{
  "arch": "coatnet",
  "model": "multi-label image tagger",
  "patch_size": [2, 2],
  "depths": [3, 3, 3],
  "residual_init": "none",
  "beta1": 0.9,
  "batch_size": 128
}
Rows from block 4, named by matrix and row number. Rows with one number belong to one channel. Each number is 500 + 40 x the weight over its row's rms, rounded and kept within 0 to 999. All counts start at 0. Numbers have three digits each. After the name is the row's rms in percent of the matrix's.
# convs0: expand pointwise conv (model.blocks.4.convs.0.weight, 640x160x1x1), inputs 0-159
# convs1: depthwise 3x3 conv (model.blocks.4.convs.1.weight, 640x1x3x3), a 3x3 kernel
# convs2: project pointwise conv (model.blocks.4.convs.2.weight, 160x640x1x1, transposed), outputs 0-159
convs0.7 166:493502498545571509454489489530510484518381529522504536539443492565512538520437508472505477523603536508490470511502451490527483417465580534545531502433531433484508570522455481507514503473431526439479544501454520491552546488480531507526529505456517531529464545568460450501490537490438515461543499522474465485549582536445565509442538504471492468490504468467495548515521498470465456483525510574414450561510503469497502519538495422479570504442492529492491507441482619407548558457497473
convs1.7 184:510486465452471454434464457
convs2.7 079:437517538488470532419512459511586519557560575489475558589603459526486464510478577489509443545424492490476518514545495450503528522452537502545407470532471449463451517550540502467442569499505577506566455511484487418528518467545466442490488488486467578490480511530474474476473462500497538539498527505522502437491508573516527524497467473472533446483507413508502602533497476500522514503505456464526441460503474449446428540526504443480533453456556497499497458526520542540473480462555490
convs0.73 052:493447575504543517486509478509477548432445462569545470476518524547448478520437469488477547514528499487457562446531517575550507450506515545486497542553572507525519547441513495535531500560463453465538443490398541509484513507479510487516536468451422509427461432556517506530492585491511565497506447524537482533534575478401521577474534441554443474454536565497529523433486506449465431507517498529433473483494504475551499541539495503524408551511499478446558513463508489475491532478501458
convs1.73 083:519469424504495421485474510
convs2.73 140:436514531536481446544505524521518474478459528527485539469534492449516420505518521541518542488515546421491472534465443496535560451498464496465556551523522515542468503537535500472479532508542516522484528504503521499516508471489476497527555452546591533523440566477492540429423458481430524495470526477482523453492548549554525429555549556470502575455446399501556443532512479453447521509474564601546484507514460418494477468537502506468545535419462486484440489513530465457512494605426500
convs0.108 081:453528591468479534593511559547473502445480515483456451464517451454457474539499540487515522517448523429489560521517516526457481505533508462520488567483523531414488506480529495513503508552533472580556469490483520563458474567424528491520452429530503499471443498417479523462401481490468520578491532464543463472457512471435484570514495486553499522485548476532564463475504487491451496541531473468489520503530449490503558504524464556576473555533522483529525539472535448615399491552526488
convs1.108 087:498499546431493462475441455
convs2.108 257:504524494521496477495475554536511441515477506562529510461549537493509462445522493489566519498557484511488482469486507483511461408486502523513535493448506508453448538524492476493442502458559601490458495499472519463514465430470453499503557519545618544502522549541464479460473521514363557504478512469463498462508556567502608434535536514442481528539449464489534452470557506488524525475493547575515493508522460512499482497513532479463508466373406528521490492524543550433529522571446487
convs0.109 260:502501487427472535499452544516462506519584534528498453481448511487489503534472546527451456537414527567485494484465545442448506479557514514456463503485509528501533456443476526488452546492528484526529487519509515531539486570444528534410487550435480509435543418494506471426524522502556478478512462461458563528432455499499481501492471459554524553514527559388497461469551532439466515488542482512560543525427541533474533518469477575471505583546574489577539514430470507515462425447486508
convs1.109 040:392471516485507517480489476
convs2.109 015:413522509517580460438554494421428482561536565492527550593506507489518541538542507514511455489421547506499529470487448550559493509479565507514430527500462448541537455490398483469530566509484542476549493495526510497567522485566511499467520503416513490528472475542504473467487558454510536466441440480509495500463534519469545489507482485481520407491476484479428592529509502447548464512554518464431453461472555525550519543561429474457515499518501464502558474550498542453479483443522538
convs0.229 014:474432564489490484567538519467501493465565481473545547484544478509515526543552496469518549492551476476431431433452489575405518509465537512472502512498523589481485563457516482545479484472453519484453527594502476535496477441515461491490534513509527525492432502488484503472524446511501528517505479504555539514511495372462458468492475479399467498425476505506556463540443494588456460480448506526517535479510496437448490434492530428543514512490514423463419548564507461512470457492420511
convs1.229 046:513502507452494395478506483
convs2.229 053:532467518503491479451547507516512510517499492411529506485517559504433517488549477541496585497484492480526496492457426533513486438459530477476439493536466523475450485449530461467550548546490477577480499549573448475523535489467497473594577433525567494531521529482539520435470483559438547595466520427506463430483495501596470458516527535545497490452496549435527511567580489484461501481507533496511428533526398496526438488492515468441511519512505558480516474549409465485497488490561501
convs0.291 061:491513498467576504474468540546477512538590492523527502507488483525475501490490516547502426576505550640502454436493509467506509412542540506490521509527495505489538477508492482498422581476473501480481478502457540503518536498447565507439542522455463569467520399555474486452531568497524486471570461479458479535501486479518510483511515438522493530492525551428522469488535513464433502452507503524495537598395530549507498522466565496490506592570526522526475426459531560461496451486483436
convs1.291 054:430512531488529527457458444
convs2.291 098:543510490450476487452527527503468498476491570584503395500444391502515537483488492532484504541516494547534499540524513510481490529498503524483468472524541506579511473480517467498441540482503438458515457538476422503544508513454570519498548519428352510493521444475564515442465488517560480435513479513493481539454503547479553581518474491517449487427491575475541465532504532420513504461535528449546455546475554504529494534468508575429441522540569454513488506510461521500437470458460537
convs0.312 026:563518494518560534583500495446491491431423423489476467519520468541504520453519499504499541440521412479425530503488529518494491481527441494577518412480492554517483552558547473505535479469489472542506466552487493508469524504462557595517578545505587502479464504474560483576537488522512444483556504556510438543549443425461463465521551497454508516536521488493483464529521507513538499501344521498465531462529498467512526456488547466501493522534472526464530493522565424550535560502511511
convs1.312 076:434444441520512462533518502
convs2.312 087:568537547525534489550536435464510576486621482611476493509472466575515470544481553495497548504484469431496534576521488528536497536527482552463491532531553533447594481539459462561462444477578498509436456506491518518485485501490468495391466499476516508433525511454526539525505529478493468456502482519487529527542481462505495473482521472532440518519506495505383535521473484537542450460482466483493409535497543543504496497515531478471456523509483519496471564473544430499555490584409479
convs0.368 183:483485467466432504443525474559535469537493565447439459589490511444451468533498455498461479579485451502541505560508546418442506523500468488514463489483521458554501445506509511461561485536516499495480501438539452466541519534534503542482431545484444433525503499502558491446477469498532506515471498572474506460457449641503519529463453416502516467528563456482450510575470503445487541503528525459525502526444541479498451486485422557502496431476618508481533466493456519552465500497516539
convs1.368 107:413440445498502489507495493
convs2.368 458:532531472484474495446538457511515548485552527473461488521588514466530517517442481482514437552471461508539538516544558433493534529492474453528505490509426448562479446505504536479524530512548527512479433499516471492483520463517485533537447495525475455526513487495526457457521498527578474500451521583458467455464458616566445525494473477522532521576505515501485525541486517467560583441537522483474505507532564505511512504423450463534421441491547455449520454639510489537514488423597491
convs0.376 011:533448496530463480495536421494586480490460497435457478499533528468429477533487430506563520494548444473501521499557498453526490531501502484473514493530449518600477456556493497487547477549464493484471480437482490473470546458487424501533475506503517437515493556556550506568483499467510498530529514595553521475540478603506528477521488449492427506535490503533435549489400464547517486506453527497507465478487535460520445489472441512523458375482489558407512523580479511507473584483563514
convs1.376 018:454436462444463477472473483
convs2.376 039:628536442480496523484546428453504486513478505467480511523502536505531521539461426519491516477534449458550534498525566599539469520464530517529518501545504487512518432557542480513529475476461508517544528457484415504499517502451525556447475487487550444561523502423488473529522526514547523546469460547466509484519524500498447537438539441547468528584543550508496535533468496513530415493559489435460397478467557516533473522543424467511495497527462501404559458515518451568456516516568475
convs0.431 170:554517531545467495511548475500504509485412437501543496473504483526541511533451507397492579479606428420455521501455466575478482479483550489532586488520506509459447610581515437524520462477479497470536526524487499499510529499469491467506501516583528510529425563534506474548448458529456531507529493505516493508553502484400498485454590471503473486556484510494511430544544506540506492500399486538423510483544495439493546463530507462520517475454436540485525545519526519509465541534513439
convs1.431 017:496476489524492511601522548
convs2.431 459:531500555537488464475495526523473512493460452472489431383430477493515532484507493464521538529468501355530427528536524528478498473470515580439500488544495470539535482513546500544480493511577480504467522529482491496513481552505472450554480456473498517552474512455472534441498498526576470506512514548493609589523541446508497534480503611512500530416491550547585467502439518516506456481462504474561479518470490472516505404535501542474541538537515451556447576514483440468518490479530502
convs0.457 066:471430494509500545502472519500488500522506448598514524523515500507425428491556495579494490503471554585489497478498483498495544464531411524480488491574578545498501524518531487550429516558510465543476412471428551487454469516538532472508520415479483604422476431559537493457479556510494479485477529466524463559539512471535534497506547454529549518435561503513524506381534435465445490465510485516472514494509458515542457482493493499526436550500477565494529468487501487408453454539482498
convs1.457 084:500478491444435471439459486
convs2.457 150:509507462572479529563473458508472514496490342417462569464522498512507484506456472457552523493582476520498467494527547497503488468502491449561565506506453515477466515524504461497490453464512508507500536471495491485498541455519505498516508451564605505549455574493442515517469450510424482505504511523442425402512550557507513505497516496510509592524464483507528456528501498466464526512454546584516535495547505488480510485490493428528477467396387508485487488527485505518607541548477460
convs0.480 047:458450492485446536473459541499541561552552485528479526506491479502453457519513548519419523479489524506460484482468508479438517521592492514470473473453488538467532547453458472558412503523540527536515485461508539555508480468493468460452488545453516519492488515438475507515488450472530427545509472488486513505442495453464555505464463465488543535438510412407517549540519540506471531527535538564465507522430410458403425482542472518443518588493534534541527554397466453452435455517476499
convs1.480 005:538480410517480449497491535
convs2.480 206:469504541489463510486489484567602486429417476508441464429509479431476444489526503518507485540468552392514459492478533473504552493530493561464550504512521503515454520478579506506443483506505522538500502464485534497483478504538520529527473496505499526527470532450447533443521516485526452507494538538520574531482513517524469441476504552446523533444510416535584489488493453489514482539487550572546475456478454390515473399532459531476594524499549538458466536482521369490540536528513546
convs0.509 015:503518475455552560509604511500473478440525490511501535487526475579540536463407477496533507466492471510504542494608502531542516447491526536465540452585471480568519506473499496537512457498495525493520527525477462487528530521518523515526554486472487494468512463600531455523469529555428489422581443507471413514595462433511527518584532479504518463467528571519521502485446471459483450504454468532475533458483534486542583500489575493586415502533499440427505529498509532511486559495506499
convs1.509 031:511502486528496482463407446
convs2.509 094:451513492476444528456518517489543462564433499448466421507455482478444536559548494538441470465515529550572462532529489518446445563464531493519473497541518492507424484525506539432479500512511427534506505467505458507485560582471538504505464432466482489514488485471496559483458488500457520542529565520514460422508502515575526555544493471537437600387525535468525606524521539550466464525536489415491502472457456545565509497532463561501423482505506520462480447462507501525496513442545511
convs0.537 147:471506475555476458477554454504505471463440533434457559516541480497484543516470433451529497518566420448569477533545465531558519515453534468553504461487459446501504506542496506480535508526461513447465569450541479443558582480554498490551530477528499461559482569533461494527484466499472526499490504529509472465538536535506530512534465505439502445482483461613519510577440486544517505483495535513466474453536513450482457469520522431538527348441502498447454507575511521497528582526518555
convs1.537 089:475509502428494451436506456
convs2.537 092:455501505453509487485468520565578521579455483394485367480509500439433491453604486567469491462501556534502528472468553492490472507488521501504520507532527547540436529462525583493493455500438510539481512467450480547435468506471547516553424450517515512510532488457442528519541545459509483519557528512557459469551509487524515537500549481497510473451500525521531605518563538576497466522515495465418501438492445518558495552518514535512504505533501554474538473482523443471484498407530494
convs0.577 013:490614529519512421505543513486494547533589519502496520526527515444531546488547506521539466515478507513577544476512479552511462558475525464535487519469390495472527466587528513476547616475559485509523507483539494509487513528443474453484497445558490482515508473476497565522474492491500514549524556491524475464467468512544415502545521486561459457572413526532493489540548452552550515459549540425459498564543521594500533574451537472519537497570501497510487441516577544510494475524534493
convs1.577 040:428466488466426476485520504
convs2.577 123:494533550567453418495515523478440521533536434484469527457450490505545526521522487511516580528506516455504464563540456576513483468444472510430507537592496511516485459548516461564523475498550454478452539544539457526470511491460486435533525429466532559568443552449537585472466449483491473477494516496418523459542569478538500518501558589535469542426432529482515481570509527545486481461430522464522404542509445462521503536515548496507468475521459473525457492520499489494541525554467456
convs0.588 032:505525516405502525496506517529497520526565483515489489474479513509493559486467509550500493496423526531457475454476516472421559469536510526393504468550492499545558482466511536520451537445521530520486527501455522489507476507468487505436515539443508525419531442551535460489527516530545447472539458443436538530497460464519522494524512437512512540536514616392500470419542465446525486494524417530504535501440566524474565564477523570497451565568517472545555509481447524507539407448516495
convs1.588 019:430489481427453494471477491
convs2.588 019:492482477557480490585502517508430420519477532484489521500498514557522498480476459477512553492545472520498492493494449539514466451407550435503505446454508502411508539572482475468520481452478527485487565483516496442536550488431504501503543483548536484554483561553448510555448444518394559536515473475506472428516538538471622476558518499500475449469485495505513472523534504526431489482508477476453547487500461494463481504526536467481535482430434514541466543460502585481523600614476524
convs0.594 108:486479519447503522451476529523471525546561509532509474438439530480455486533428548513457486547472551579483454477476533461423546457553547524423476507512493496515517491454485526524438559487518506507538502481455528530539461542425498467457489514453462553416484448539498465461504556495563521499548479429470570550491491472485517507496485438542520560494494570421515491425570512462460513461552480546509534551425533530462532506493479555504524600531527523551567492439466549472468421445511471
convs1.594 058:538477504442440503463437509
convs2.594 030:599396524496497514446555501441486526540490459586455501420514464478438449587553524617491544472487487414486534498559459571499545517469527495475480460522524487457504523522479395522497511484530523495535527490537444455515470516545442439520491475513530553487541487476506518496444428490451510543540504538511549474563472495500545516437577475510453488475518546443500504509545472536504468511556528450556422524468473524519502483531524463450476494520491596500465486509510444512494498562438493
convs0.605 119:556539474489509529502431508588531492465414463490419390510526525453442469414514469546482515534491546536474549489540555499527465434567462474579518474455583473505487485465533433446535474518476511509487477442466513506466503522442565568555456528493510482519528501462514519476461538464496474547462505577463404480487477540474523533435591537512493533544525490501477525453544505411488497477477499476492529522463476507493491549516492561465460515516558568482543481462494477539550562553549457
convs1.605 187:418473460436474491500514515
convs2.605 125:437558486544493561468490477479546564463582542594557514563528443618524522500474529428510442510499443518542536504551499456441468537497488585486538495451509491450539481533510497495453445479514543516517455497476566502483452489451424501393456537492485487489493522547511512529576494527532484455510494526520462559445505494504531485512479430548504566527525456530418554461471528537532492511429451443444520534502547557501492446510502543472484549483448465504484510450587487466506508546487495
convs0.612 014:495443501481482540417560474520559526531480458484504501527426543483500494551436542494468490520542453425493515573498574525494495509494526593523534505460518488492518547587600502505532468565525495428498506489510499517505566503505474477531457499569488445508480534476507457557472529440503541581485483597546538502529494487423496519479495479488431506546509401460505545523444431513507502513485543532422458513512454410430489448571515475515563482463516522442547514450494470494429503512470488
convs1.612 026:500494455490429452473444468
convs2.612 070:554530539512534492434568483458629420478443483546501457483535548520527481535477497481515511491446519413521490502560486493489518536568506521510514474448556489430553553551522497477511461507502553530456570458414570476511501547572554536412453537453443449498479504570490492487524506465487555502524509542439504550531441526472576458513506499494445510578535448538498478439469474536507466515546480482484497494463548534559514475515457556603487462435530484492517486517503495499485549516473545